From a checkpoint of a small image captioner.
Model: 10.9M parameters, encoder norm layernorm, encoder activation geglu, encoder moe top_k, encoder num experts 8, encoder patch size [4, 4], encoder layers 6, encoder width 192, decoder width 256, decoder layers 8, decoder norm rmsnorm, decoder activation swiglu.
Data: trained on simulated grey scan slices of phantoms with and without marks, 122500 training examples.
Rows from block 4 of the text decoder, named by matrix and row number. Rows with one number belong to one neuron. Each number is 128 + 32 x the weight over the matrix's rms, rounded and kept within 0 to 255. All counts start at 0.
# gate: MLP gate (decoder.blocks.4.mlp.gate.weight, 512x256), inputs 0-127
# fc1: MLP up (decoder.blocks.4.mlp.fc1.weight, 512x256), inputs 0-127
# fc2: MLP down (decoder.blocks.4.mlp.fc2.weight, 256x512, transposed), outputs 0-127
gate.108 [161  93 106 163 180 166 149 105 185 142 189 163 195 133 156 171 132 110 124 124  78  93 147 118 177 113 136 128 161 208  82  97 126  88  90 127 100 132  86 120  88 121 141  92 127 152 155  98 129 107 120 149 175 124 151 133 140 108 116  59 110 136 159 148 108 148 107 145 129  96 149 138 170  94 147 136 124 120 140 157 128 128 147 127 142 120 105 127 120 108  52 149 117 145 115 154 120 153 157 116 150 141 106 173 206  88 120 124  86 113  65 188 133 124 188 114 207 166 121 139 104 202 146 103 132 141 141 133]
fc1.108 [ 82 143 116 139  76 117 142 151  98  98  64 157 111 126 176 129  65 132  84 156 163 125 123 109 150 128 187 153 149 168 174 129  85 149 141 151 161 169 128 131  74  96 135 141 100 156 156 146 185 166  91 122  70  97 128 124 119  34  74 113 182 105  75 138 110 163 107 103 118  89 124 105  80 148 126 113 186 145 131 135 142 121  59 109 111 130 129 142 150  89  53 105 133 130 124 162 137 123 141 132  99  76 110 118 221 137 132 168 157  98 141 113 117 137 111  75  71 105  86  80 120 100 121 182 172  97 115 117]
fc2.108 [ 90 144 113 146 189  91 108 126  99  53 180 104 144 119  82 179 184  90  86 113 167 154  82 138 164  75 157 145 105  89 138 126 121 147 145 118 115  82 154 121  81 131 154 132 100 184 122 101 111 163 141 137 127 142 111 144 100 101 171  82  82 100 115 156  89 138 132 135  94 130 112 167 182 165 130 119 122 143 153 154  53 145  83 104 116 115 165 107  84  61 117 121 137 145 109 100  88 132  93 134 141  68  66 120 122 129  86 161 114 150 112 171 138 119 149 135 139  45 168 116 154 142  77 129 110 139 124 125]
gate.109 [190 177 142  61 105 164  99 110 134 105 128 142 116 166 118  71 158 126 125 134 159 134 124 159 105 105  60 127 122 115 159 109 147  90 106 118 134 154 185 113 111  64 172  98 147 163 107  86 141 138 130 165 180  78  97 138 121 125 108 119 164 105 138 136 104  72 143 110 149 101 180 120  49 126 123  95 165 115 159 187 122 110 143 137 130 135 128 104 119 176 125  70 143 129  90 143 137 139 146 158 164 140 142 217 174 150 142 162 155 105 153 149 124  94 122 109 141  95 145 131 108  72 126 126 103 158  97 132]
fc1.109 [ 93  68 104 181 183 145 138 143 127 113 161  80 129 156 115 100  46  84 175 124 107 114  91 159 122  75 127 132 201 109 108 135 130 119  38  68 141 138  83 146 138  80 132 135 113 125 150 150 132 119 182 173 113  89 146  90 131  90 101 123 211 189 175  73 115 155 131 176 111  74  99 156 254  99 102 138  94 157 128 186 133 119 124 146  83 119 176  94 180 190  85  76 188 106  64 134  70  75 139 107 133 169 148 118 158 161 105 131 128 162 158 104 132 150 114 108 125 159 187 110  96 135  87 120 150 148 143 109]
fc2.109 [112 135  58 121  95 119 106  96 119 108 128 114 156 103 144 127 174  77 163  67 144  98 175  52 115 132 128 152 122 146 139  72 117 207 128 118 153 165 117 158  79 166 149 114 153 152 149 103 191 114 161 113 110 162 166  98  83 107 141 102 166  79  96 127 159 141 125  64 107 163 110 115 152 137 191  50 130 142 120 160 163 174 103 185  95 181 108 141 157 127 125 135 123 120 179  81  88 141 150 131 130 105 117 155 169 130 126 121  93 110 145  81 136 108 118 118 169 167  94 104 100 173  88 133  94  85 114 120]
gate.110 [102 104 129 112 111 122  65 144 155 172 102 158 146 139 146 143 129  74 170 154 177 139 106 115  79 126 165  86 120 106  84  88 127 105  93  99 102 118 151  96 147 129  60 139 124  99 203 139 157 121 117 174 153  95 177 190  82 129 115 118  97 136 218 112 104 152  97 161 163 108 118 159 142 157 138 172 141 149 124 136 115 183 190 147 138 157 118 142 103 108 115  74 140 139 115 205 168  77 143 116  62 180 128 105 188 117 132 187 144 103  46 103 117  85 104 120  95 112 182 135 145 136 103 161 147 165  82 165]
fc1.110 [ 92 153 121  92 155 134  62  96 122 157 104 102  96  94  73 123 153 133 111 116 111 136 125 129  99 137 161 178 143 148  95 144 150 140 156 167 155 124 153 171 156 168 139 157 137 132 147 125  82  74 132 112 146 122 122  63  80 134 130  89 159 162 113 128 148 182 131 151 180  78 117  73 187 129 120 171 147 163  85 116  84 138 123 129 106  69 225 125  61 126 179 134 135 125 142  84  91 144 177 145 137  73  64 167 126 108  92 129 139 120  86 154 141 109 186  75 126 123 126 123  91 111  75 162  89 140 168 115]
fc2.110 [132 151 164 111 124 167 119 129 163 133 132 143 120  92 171 138 113 163 130 176 131 123 153 189 131 190 162 118 125 194 119 155 125 145 159 147 139 134 193 161 129 105 121 149 125 172  94 111 135 116 101 148 200 141 144 175 180 113 143 145 147 144 128 182 171 130 139 162 136 131 148 171 134  84  77 140  71 118 170  88 136 126 129 125  88  71 137 128 141 123  97 101 145  86 117 171 137 124 112 108 125 181 125 184 116 135 175 131 103 109 120  94 116 181 153 130 190  85 130 234 163 140 177 154 133 127 148 205]